Weights of a small image diffusion model.
Data: 195000 training examples, 7.5 epochs.
Rows from block 3 of a small image diffusion model, named by matrix and row number. Rows with one number belong to one neuron. Each number is 128 + 24 x the weight over its row's rms, rounded and kept within 0 to 255. All counts start at 0. Numbers have three digits each.
After each neuron's rows are labels from the 100 images, of 14976 (inputs lightly noised), where the neuron reaches its highest value: "responds to" is what is common among them. Only what is clearly more common there than usual is listed. The data: flat shapes of many kinds, plain or patterned, on busy backdrops. In brackets: how many of the 100, against the usual share in percent.
# fc1: MLP up (model.blocks.3.mlp.fc1.weight, 512x256), inputs 64-127
# fc2: MLP down (model.blocks.3.mlp.fc2.weight, 256x512, transposed), outputs 64-127

fc1.167:154104124134147134137195138149140120097108161094141101139123111122112124139119131120138130125086076172126113106130133128120095113140071151107140160156149146082108150137079132145130175165146092
fc2.167:142076172114126123111070121100115130093102149134113110094090157126153121136140099152099119105184110124123121128133112129102162106137156117136115142141126147140159152119118115133112169119128121
responds to: white shape (68 vs 21.6); its colour: white (26 vs 8.2)

fc1.205:183078102144110134108093140184100112132147163113107138144131132087146119119114098089116128081082124113163102121150119113107097163134101153115128090101150114156144156135117126122118122122154164
fc2.205:145134109086139104118144115107111115110117120096129086110128140120150131176182140156133123119180131158117115155128134130141104102135136074111123168117111135143130123090128115093136167146125076
responds to: orange shape (52 vs 22.3); red shape (45 vs 21.7); its colour: orange (25 vs 8.6)

fc1.239:112129134146114135130090160146120155118124169152136106092125146040120082095128134126087108137094138080150138086115111109079113140121116131119193152113121151179139117134110142090144168142131124
fc2.239:163140117104121120124122108125114089139121093154108154111180145082160150202142138128041142126147154164108126120108115128083134130118125126113088117132160137128112155129107131169139132122141119
responds to: yellow shape (57 vs 22.4)

fc1.312:119133160144149082126116125160145123077102181130160100125091142140081165104167079143129098143118122172127143133099131122134105135125121143132179121143131138130113131146120138108121186154136121
fc2.312:116106133076116095117100131133121116145113107118082167139108102099099106100150100157140130119152150145099108120094149151133125103137120144158097148129153125177099112196088137131114132132136170
responds to: blue shape (65 vs 22.4)

fc1.443:126137111112068123110118107151112108144164148159116138146120146048120127136132128122152095119182115134148118112109116120174126119138095137124148103149115199122161111143116180132129127098132069
fc2.443:118150132130100132140113144152108133160090124121100162118154170052138105111159088121154132118080135151134093131110119149166142128151155135142122152135137157116103127133107171122128094169167153
responds to: yellow shape (62 vs 22.4); its colour: yellow (28 vs 8.7)

fc1.172:085122151146152104118100120105142147093120075114173078081113123107153093078114126139166103127126155150135110103119154142142144135117113152134118135141133127131134110160114125107103147129171115
fc2.172:068105117111094116136138126148142131091122091154114069138142139158128135118127134103108129129127145150109116117148095119135127146153151120120142135122140135135101101127128144119112105143126111
responds to: orange shape (58 vs 22.3); red shape (46 vs 21.7)

fc1.483:116127114088133163099120170135125122102089131146166142110175162103132142136173153138117109099138106109114161125101128121141186146136156131088134176117118143140128102156086120120132089137130157
fc2.483:144133105134132129182164177133120126122119189155132115117088130147178148111136119128096113127120145099101148127153170139116139117150145134123181129129116138095118121085135126097112123085105085
responds to: teal shape (63 vs 22.4); red shape (44 vs 21.7); its colour: teal (25 vs 8.2)

fc1.145:153123129153150133146125100123097140117146117178140140131148118101160127141145128105101105114085112123134122140138115050132158089109076124105124149113140137142104124149146131127114091158114120
fc2.145:138167156133126120119122129185154086109166131193112110139145072131146150110157148166140150168125100118119124117161117182108161113106154123136103114109111123108167120099175085086134095131143136
responds to: white shape (58 vs 21.6)

fc1.284:142136126181125116113122047125145122141105102174123146112145136133102107128135137100136149159149146111113095108106110117139129135130135185120132087118142141140144114162117111076102129094129141
fc2.284:128139112096117134087114151139158136137129127161119138144182122104138121138129137104147100093120114156154131138088091150133140108103121059130159155120174122161112095099082125126111095138116105
responds to: orange shape (49 vs 22.3); yellow shape (48 vs 22.4); count: five (41 vs 18.1)

fc1.190:137114155130154126096105109090177113128127121176143082144105111179117087146122115135120111150112135123138125127143109123103152133112114147118140142116138106135135163140143106099126090135115129
fc2.190:124099101110124098116178116159143128160163147120132155153125096153162163095106156138132119165143109153120124143127110149111100134125120106132128122092142111105153129129132130129142101138163119
responds to: white shape (70 vs 21.6)

fc1.43:153101152160106141132096086115124133097170076164148095121114110120111087109080162115091093167112136119155151079151081149141108100116164127124120114176158107108111120127117132158099140163146121
fc2.43:140126133138095134088145156142147073112091131041096141133133133109128135139121160145088141064127112110089121149127129124087144117128129144136128105159136118121166112160135129155139140116113135
responds to: purple shape (54 vs 22.1); its colour: purple (28 vs 8.5)

fc1.200:140152133151132151136091092122120112100119120157152142147132130126111146145109181133155129122156080131178109114123146129100167150139106181107102166114090159104087131137139113118134073151136134
fc2.200:100129156105149150164171143133151125112088134146133109130131151156136130139094141149111115144132098119130155166126136142134132106125132054150129141108109166077182148133159106111099069145146108
responds to: white shape (52 vs 21.6); yellow shape (51 vs 22.4); its colour: yellow (30 vs 8.7)

fc1.346:110141136143115158105129095112126122121149169168125141116133103138137093160134092104112137108121148114126148144150114143166118144113136105091094114130130111157126182127104163140130114117165100
fc2.346:138124141133175121106104155136130120126106091135132115119131122121176108103140153137103133110130092133115122089119128102153139125109113109152168110109100129118110108142117081100112152149105133
responds to: frame (31 vs 13.8)

fc1.135:098116127163149166121123133149072174114093133189130179119133111114104099116115141079123129184147136132155142105111109138123145109126126162139161128103103080078093153124123128102111172139172098
fc2.135:146143112125129105119153102135149093144134095110141117106124129110126115140130117151106135102138125139081126140099131106098137134096122126099093111117079142084133140121106145167156163130125130
responds to: green shape (55 vs 22.6); yellow shape (54 vs 22.4)

fc1.5:110149135120135123093122139116186097079128125167125117121175118192117131164110140108121099162144144098107092155151154128127143139156140177111117082105100107106144168155079115144116116113129120
fc2.5:141120110149157120132111076149146140075145109145151123098155129160128150070125143124125132166144073091161162112148149122171074118126131077160100118130086110140117113132104093105103119154142111
responds to: orange shape (54 vs 22.3); red shape (51 vs 21.7)

fc1.322:145131121140131152117092119139077149131136130130149139118098105109123089121094116113130133124174152128140142110113082149149141136103146058110148113162132142108173141136160158132130149131149144
fc2.322:115131143112092120130145128119146107154127125126151121129114130098173171167116132145106138130101130170091141108111115116119129138119153185120159065146147154100118111123185156153142173108107115
responds to: yellow shape (55 vs 22.4)

fc1.403:081105144130182143117106142100116099130090119103131077109130134128114136143127125138145122145137128119125142114141095112099143108104089174126155126142158132142135131118124098131127140141163060
fc2.403:135107085131110149135115086150130142158133110122153151124122118110123140157120128140121163115154121140092153107113135128106143138146126110131138093131161116136138086146077077140156107126111189
responds to: pink shape (46 vs 21.8)

fc1.279:089142128154119154121106126151128112162099097107139097106117154121078158130156095170133107132112127147132164147112120097144131091100106168150123119193121055115130158126164128129161165114161091
fc2.279:137179087118128105147167096134168135126134130166152106140078144122129111145148144137112108156135138142117142136109096114158113144127130179123105143132093153114098132137139110120133148146098154
responds to: blue shape (58 vs 22.4); teal shape (47 vs 22.4); its colour: blue (30 vs 8.6); its colour: teal (25 vs 8.2)

fc1.118:117084119121152132136132107154153099138099058174109137132117158121153103148116134112146161097099125151122115063121138095120126134108150147168118126157134145108118146141104131131092132134148141
fc2.118:079124151111084145119128109121120070113101082092126138095146080073105099130128109141131166153134131128147155096158125130157136118139127171188089123117158138116121115132100150135152133135116134
responds to: orange shape (57 vs 22.3)

fc1.150:135146100110103133133132104149158178141117127137134151105140105107124141099089155135153116164079120118133158133121130172136125071132123120150133127145123128135114120130082148141115139129143141
fc2.150:143126156148104145108072136147104100153144108121147152099136138132154133144115123141096101117138120127123166133169139110118145133127156136112135152131118156105097142144127166133100126143059111
responds to: green shape (55 vs 22.6)

fc1.320:168116136130146103091169106106137152148102151132166091174092101160111112154149136146160169120143165162158112129135098146114143125108102120168163149137130155118088083135107128118073138119139139
fc2.320:096132100138099095116127187156129123100164116098135133153125121138107156093115145128121133107151147171115107093146137112134092130144102128104128146149121112168131169178078164129114111089124129
responds to: teal shape (50 vs 22.4)

fc1.96:091109154145126153137094162140154124131125137115111118138105161097118117122126142103094106140091126161165143112166134142137127141125084108089112135120127171115161136141155168128142126130177126
fc2.96:149092104096112145090156098128133139111134151137162141143139154129097097147150121152060147129168161143123113149111124137133119157076127190134139134121129145127095139175134128116132146116117107
responds to: yellow shape (79 vs 22.4); its colour: yellow (28 vs 8.7)

fc1.323:162112134147091099133110143116117110110138125185128160142133106096120115131123157099116130080124095131131163104161121153158075137126152052091097108103137137084100141151145136108126117109152141
fc2.323:087135143097132115125134109140113151140090126124137111161134106122137125118137112147099126106121065135099110161121152095111169136115108144100156129114081136083159121096184147123126112143125126
responds to: green shape (64 vs 22.6)

fc1.282:135161113117159141148152102166094115088122145096156144122127113140114077125147129130148129108131070141135154170138127170111153145116131096108121117111101121117134132123083118172099118136131134
fc2.282:141178153118150099140134176152111140150164122108140132098129136156137192125090063168115099149119096114176130101121147116119121094120123163161097131119131159118111107128106091112134125114097135
responds to: teal shape (49 vs 22.4); its colour: teal (26 vs 8.2)

fc1.290:086154119157131157123134104118171104078191089109138099112136135121124121129108177091111102119137149079113125102140144149172123097091130111106142133108125152081152110124108129109118142161155088
fc2.290:140172130145110102155124168139134135146125134123112148155097110130099131148100142132102130116113145108152137090128146097145169145120138137121146079122141148083151054074105089142148118097140123
responds to: red shape (48 vs 21.7)

fc1.110:123123139074098097097112115111101130125091128080137170130139109165115178111142094146134116109152110149106122106112127131103140139134140126142116153148118127128081105127136140097133118102147127
fc2.110:141134135167128128125144161122151126133111130172128100113108142170120102132111125125137116142101128172103096113072137100120122098088091183111086113120079099080155101101136131137128140119108123
responds to: green shape (59 vs 22.6); count: five (40 vs 18.1)

fc1.439:099100128174145130123124157149161146117141131099127130139161114093121135146112101156125079131118088177124156149122108137134095123156124098087142120097132145144166134150120133138124148206132102
fc2.439:127088128100110133166143084121100144167093111112119122123124129098162158151151144086115134113165091128143126128122121124101121146146118133151101096104149135086108120078140087124099098125133150
responds to: white shape (57 vs 21.6)

fc1.38:164110104077136149138150138161123137117125096121158072132095141106094068157127151103164113109110139137151108133130133101119170145115126139117153117133142144077157141119128155100148125180135115
fc2.38:108155097142149141134069085146124105135125139128143169121100121114122168138124134128118161151152106122164114144126103130135152114141166127113119141146140138085109088176131128108183129097092115
responds to: purple shape (68 vs 22.1); its colour: purple (37 vs 8.5)

fc1.240:171128116118162127149146165128153108111154114158135101094158102154148143137125116115144091131130137155120145192109132156116132115116154145114109117090117146116126146126115141169117097119128151
fc2.240:102098132168131114161129068120106123118117135130148141106130152168119138123142158125108128112132126122134126049147133150140133139090109122141111109106110171122136144152133108072165117163112108
responds to: red shape (70 vs 21.7); its colour: red (26 vs 8.2)

fc1.396:106100148126104117117103179080160119111123119091115114118104131124088177140079135145124134135107103186151132112132090132118129110120103145086128134120116147121120113135085097100124143114160115
fc2.396:127122116125106136138090076111117110125127135132127136131121133166150117135121137094101117112151156080127112150100142158084124129128127155122163138113127110171144149196086149143089083135096162
responds to: blue shape (45 vs 22.4)

fc1.418:133124129113109072170127165132148078108144131127101092155116143102114164159104166134101121110104149130114096101128153076123117129109097160118113134091101120130118112145109178125120172177152108
fc2.418:136109134140113116146099123100140171110130125149115137129142145153084095129127114156089134153134138067160111125130176147143154129110121144145177158102132091147121151165113168121107124073113142
responds to: orange shape (45 vs 22.3)

fc1.412:116145144151114100095149077130154127088155097102116124129114112120113176114165090098096099128186142130150097129115091093111101117128148191115151094137145124134164130168078142110119144122131168
fc2.412:118128087104139156126147163112119103119157115095150122109106100137143110147120111105135121166110071140111176121130125135141140148140089094139116130143151088128084119128107155122109172083136142
responds to: orange shape (53 vs 22.3); count: five (38 vs 18.1)

fc1.391:106113117124149128123138142127122142131077087143156114122168104093097114122141111110135175124120119165123119135136109142145154121102094130156128136117123128130125136147119160124132157162151064
fc2.391:107136118112130134124185139113164152114071100120125152159097131142158137112133133154100192103071137127118113129103133113096099153081147148165121130178110169124125112139113078137126129128111098
responds to: white shape (46 vs 21.6)

fc1.41:118087149200102145144163106147172113142068136169115120096120116125142125145114116105112123173160149151194122129108142175128154089144102127096114095125122098111137149143159100142113078111157124
fc2.41:133048136087127123075108124154166135132119122118136135150121138120091144118091130122169113114096135122123133128130132087138119134137136120136170137127130194104123129088164120109143085159153121
responds to: pink shape (47 vs 21.8)

fc1.283:145172087112166127130124110133157135145120086158146104139151165133101087143115127105113132096090128149141131086116128086104141172136114154116116130176129128110112140141091147109098129139144144
fc2.283:143170157099087157113131108121084130125106105081107104151093128141150110114142134163156157138124139106111127115131117162188085117151167116117132130131140133105107150134124110129167170125100119
responds to: green shape (46 vs 22.6)

fc1.95:129138164127133091108124148114103101105116135095158134097130136102113184121145132123146125145149094153191132138133109142158114146107129102143189165114119144123133093143063110109114141112176106
fc2.95:134125152108136089113126143113162138115153114090149139127140107119138108152155126142136146111127164091158132133162123129163149114106067166099127179140161144155070097137092119144133102108164121
responds to: green shape (93 vs 22.6); its colour: green (44 vs 8.4)

fc1.450:095123140142149128103104116186099174116155120129116130113109103144122142106105115121135080137137113144158107118150147145130116132144117139152159104159140135142133110127112085096174131132146133
fc2.450:146141124096142109134163109132136106134110147147122124094122106139168105153117145109080113107129171172136141112141182138110102138110190129111168125154156134104137117161123121166155128111142145
responds to: blue shape (47 vs 22.4)